A small class-conditioned image diffusion model, trained from scratch: 32-pixel images.
Rows from block 4 of a small class-conditioned image diffusion model, named by matrix and row number. Rows with one number belong to one channel. Each number is 50 + 15 x the weight over its row's rms, rounded and kept within 0 to 99. All counts start at 0. After the name is the row's rms in percent of the matrix's.
After each channel's rows are labels from the 100 images, of 14848 (inputs lightly noised), where the channel reaches its highest value: "peak on" is the class under the peak. Only what is clearly more common there than usual is listed. The data: made-up waving flags.
# convs0: first 3x3 conv (model.mid.0.convs.0.weight, 128x128x3x3, each kernel summed), inputs 0-127
# convs1: second 3x3 conv (model.mid.0.convs.1.weight, 128x128x3x3, transposed, each kernel summed), outputs 0-127

convs0.105 146:67 45 53 37 29 37 70 47 57 43 68 71 58 27 58 75 72 48 53 59 60 23 52 61 64 50 44 54 55 38 40 53 45 55 57 40 37 47 50 30 58 46 59 44 39 64 53 56 45 57 20 42 49 40 61 46 31 69 43 45 45 44 37 76 50 34 61 32 52 31 77 71 61 38 70 44 42 48 54 35 71 35 41 61 53 67 52 50 51 22 37 78 47 78 31 32 25 12 23 33 44 35 61 35 42 75 34 52 49 59 80 48 47 13 81 67 60 72 55 52 58 55 43 47 59 42 39 08
convs1.105 189:32 50 57 31 42 53 16 52 50 51 37 44 55 65 48 63 38 27 27 42 49 53 65 55 32 53 50 56 43 33 54 40 33 31 37 54 70 36 48 68 43 70 33 55 53 22 49 70 55 20 79 47 41 47 32 46 60 25 48 52 61 60 57 07 53 49 61 65 44 46 19 47 59 60 08 52 67 48 47 54 52 58 54 58 30 25 32 63 55 65 41 26 38 38 56 18 50 48 64 62 49 48 32 49 47 20 57 55 41 68 09 33 70 73 58 46 50 46 43 62 56 62 45 50 33 71 49 87
peak on: flag

convs0.53 138:72 46 49 67 51 49 62 74 17 63 45 40 46 58 53 74 41 58 31 58 55 63 31 26 21 64 43 26 38 53 44 42 36 41 43 30 55 35 50 91 38 50 39 57 55 34 59 60 41 50 51 48 46 33 42 42 67 61 70 36 49 34 57 72 61 64 66 26 94 59 61 31 64 49 37 62 68 55 27 30 60 78 60 47 83 67 33 39 36 52 68 52 65 68 29 42 83 45 53 37 32 61 27 55 47 29 57 38 37 48 63 52 42 39 40 43 32 41 63 60 49 30 47 35 54 69 66 76
convs1.53 122:35 53 65 08 15 40 57 72 49 49 56 73 68 33 45 50 19 60 75 24 49 55 53 27 51 50 48 57 47 62 51 44 70 59 30 52 29 17 53 51 72 36 31 33 37 28 51 25 32 49 53 45 56 50 53 48 49 39 32 50 44 53 29 28 36 45 39 70 69 67 52 54 50 48 71 48 63 59 67 71 51 27 32 41 67 23 64 57 69 59 45 33 30 56 67 44 63 57 37 62 37 69 36 34 46 77 62 63 65 55 15 41 35 66 49 36 51 79 40 38 55 64 45 46 72 41 43 51
peak on: flag

convs0.12 042:78 62 38 28 45 47 45 51 63 44 68 64 57 44 61 74 77 55 32 48 66 66 62 86 58 50 39 50 65 49 50 41 58 48 56 51 34 58 49 39 66 61 54 59 65 45 61 64 53 52 52 61 65 50 68 68 45 54 70 33 33 45 64 54 41 21 57 50 67 62 06 69 46 55 38 32 46 62 53 80 74 23 46 45 53 71 58 51 80 44 59 56 58 29 48 75 49 17 51 62 55 73 21 74 53 49 54 84 37 47 68 45 49 61 76 44 63 59 64 38 41 66 67 34 50 44 41 90
convs1.12 025:67 60 49 48 49 60 49 45 53 53 55 45 58 55 44 63 52 37 98 84 48 48 64 36 82 38 48 53 34 21 12 49 26 40 79 57 73 17 50 65 54 29 51 50 27 52 72 46 35 52 17 36 50 64 81 53 69 41 62 46 46 55 49 73 46 62 24 49 68 75 62 39 65 46 83 53 45 77 52 32 39 34 46 45 55 48 33 37 78 45 70 68 57 64 41 61 34 53 48 42 44 47 52 52 41 53 50 61 52 54 59 48 46 59 54 52 63 54 56 62 55 12 41 41 60 52 51 17
peak on: backdrop

convs0.51 044:40 53 60 43 35 61 51 51 68 34 48 51 70 33 76 67 49 21 36 44 47 67 56 65 79 40 33 47 51 86 52 39 50 45 83 64 36 64 48 51 64 49 39 36 60 55 44 40 62 53 67 36 50 65 47 63 67 65 59 45 68 49 47 61 37 51 43 43 76 67 36 46 59 54 37 33 33 73 81 80 64 42 62 61 44 31 76 56 56 20 60 59 57 51 43 77 61 25 53 59 54 78 51 61 45 39 55 78 37 49 61 49 46 30 99 47 23 38 56 60 47 84 41 42 49 48 42 67
convs1.51 025:79 68 55 61 41 53 73 44 52 47 54 66 56 52 56 55 79 53 92 92 45 47 47 32 68 59 50 54 37 30 24 54 49 48 62 61 48 48 42 62 42 38 62 47 37 39 59 47 50 47 00 51 58 52 80 53 46 45 54 49 47 43 30 68 47 43 21 48 72 69 54 43 46 48 60 56 44 75 46 39 40 32 47 30 61 87 58 50 71 53 51 62 66 58 54 46 38 40 49 52 48 37 44 39 49 84 37 54 60 41 64 36 48 60 58 51 69 64 35 54 54 00 41 42 65 44 55 08
peak on: backdrop

convs0.58 160:41 47 60 58 41 43 50 34 57 51 17 27 44 71 46 12 52 60 34 70 56 51 47 49 60 58 60 45 43 61 73 28 70 41 36 35 41 46 71 46 65 58 25 50 12 41 39 29 18 40 24 35 41 47 61 33 31 58 34 68 52 37 51 38 43 42 54 63 28 56 59 50 38 59 36 54 54 69 49 18 64 55 56 66 36 15 48 60 63 40 60 24 61 74 64 48 50 55 46 59 47 80 48 63 59 44 14 50 40 38 51 49 43 48 27 19 17 30 37 32 50 54 30 66 51 48 58 60
convs1.58 171:32 50 33 75 61 42 67 05 46 41 50 43 56 44 48 37 59 50 40 41 47 55 50 43 35 39 45 57 48 28 29 35 68 56 58 47 52 89 25 57 48 41 44 77 55 55 48 48 65 28 43 35 40 48 44 49 52 54 50 49 48 46 35 60 73 47 50 44 25 51 56 40 32 61 38 48 61 22 61 65 51 61 66 43 55 52 47 53 22 55 39 88 67 06 44 72 46 55 58 71 60 43 88 61 45 56 22 69 45 51 90 67 53 44 42 64 50 39 45 58 47 01 47 33 36 38 44 40
peak on: flag

convs0.97 072:48 50 70 45 59 45 75 53 61 57 55 52 42 52 48 04 53 52 76 60 44 25 67 71 48 67 69 76 65 51 64 35 60 35 69 98 52 42 71 51 42 59 53 45 53 33 57 62 56 41 55 53 61 36 51 25 17 33 60 91 48 49 63 47 55 39 75 84 43 42 43 61 44 75 61 49 63 47 66 28 39 39 45 35 26 55 44 61 63 64 40 68 43 45 41 73 58 51 47 42 57 43 55 50 56 54 89 55 60 38 42 47 42 49 40 17 42 58 47 14 34 53 47 52 42 37 39 72
convs1.97 057:50 58 33 43 52 54 58 21 49 46 71 35 51 34 47 85 61 54 43 63 47 52 30 30 41 40 50 56 47 68 42 54 25 49 55 49 82 61 11 28 43 56 71 48 48 63 55 40 66 53 63 52 38 50 62 50 79 84 43 47 31 63 29 34 55 63 51 24 37 54 57 44 44 38 42 48 49 59 20 73 50 51 56 88 94 56 48 12 52 58 67 56 50 67 24 82 46 70 47 36 47 45 32 64 41 40 55 57 37 41 40 59 72 50 66 73 33 45 43 67 50 46 44 53 26 61 46 45
peak on: flag

convs0.63 047:46 63 67 51 32 51 61 51 90 50 29 47 47 43 75 43 65 18 55 58 42 56 81 60 48 37 44 46 64 70 31 32 65 32 68 47 20 61 59 44 35 54 38 42 56 37 47 38 58 33 51 18 61 32 47 46 30 58 58 35 67 41 76 60 36 46 57 60 85 59 40 48 52 74 46 22 37 35 74 46 54 45 55 57 55 48 53 66 58 36 63 50 50 31 61 92 68 23 60 43 58 74 37 46 44 45 55 92 33 39 44 32 32 58 75 25 32 46 47 57 40 46 53 54 49 36 38 54
convs1.63 036:57 56 19 33 54 47 68 30 50 44 71 40 60 39 42 63 78 60 38 41 52 55 28 31 57 40 50 62 43 48 55 44 29 54 56 51 69 57 26 33 84 45 67 40 25 67 60 59 41 44 40 46 40 50 47 50 73 47 57 48 40 55 07 56 32 48 42 42 35 70 58 52 43 56 48 47 57 68 42 78 47 46 59 64 66 77 54 17 55 42 38 87 74 45 24 75 29 70 19 44 33 40 71 29 40 62 31 29 47 51 80 66 59 37 70 55 64 37 50 55 60 47 45 28 27 46 45 43
peak on: backdrop

convs0.107 120:71 49 71 47 65 33 49 87 56 50 36 41 39 62 41 45 31 44 72 63 59 33 65 45 66 61 61 71 57 15 46 50 59 46 58 71 63 32 61 51 34 74 64 65 31 44 45 36 63 48 73 63 47 42 60 36 68 50 71 60 60 43 75 64 64 45 36 72 44 53 53 56 71 39 47 55 60 11 61 47 46 52 55 42 44 40 52 73 63 47 87 35 39 44 65 68 65 36 94 57 47 82 44 57 62 59 55 78 45 35 46 36 58 63 46 66 90 61 54 50 50 51 35 45 62 80 44 50
convs1.107 125:50 50 23 41 44 47 87 09 45 51 75 55 53 39 49 53 92 66 28 41 49 51 34 51 43 56 51 55 50 84 64 29 40 56 46 47 44 54 09 51 56 32 41 29 40 58 52 59 59 45 54 49 70 51 74 52 43 69 39 46 37 67 31 32 60 47 78 39 39 54 41 36 32 52 00 49 55 71 52 63 50 43 45 69 74 67 57 27 43 57 29 64 64 40 51 55 32 69 04 61 69 49 63 48 42 47 59 56 52 42 53 52 54 46 68 52 36 60 47 49 61 60 48 47 42 33 44 46
peak on: flag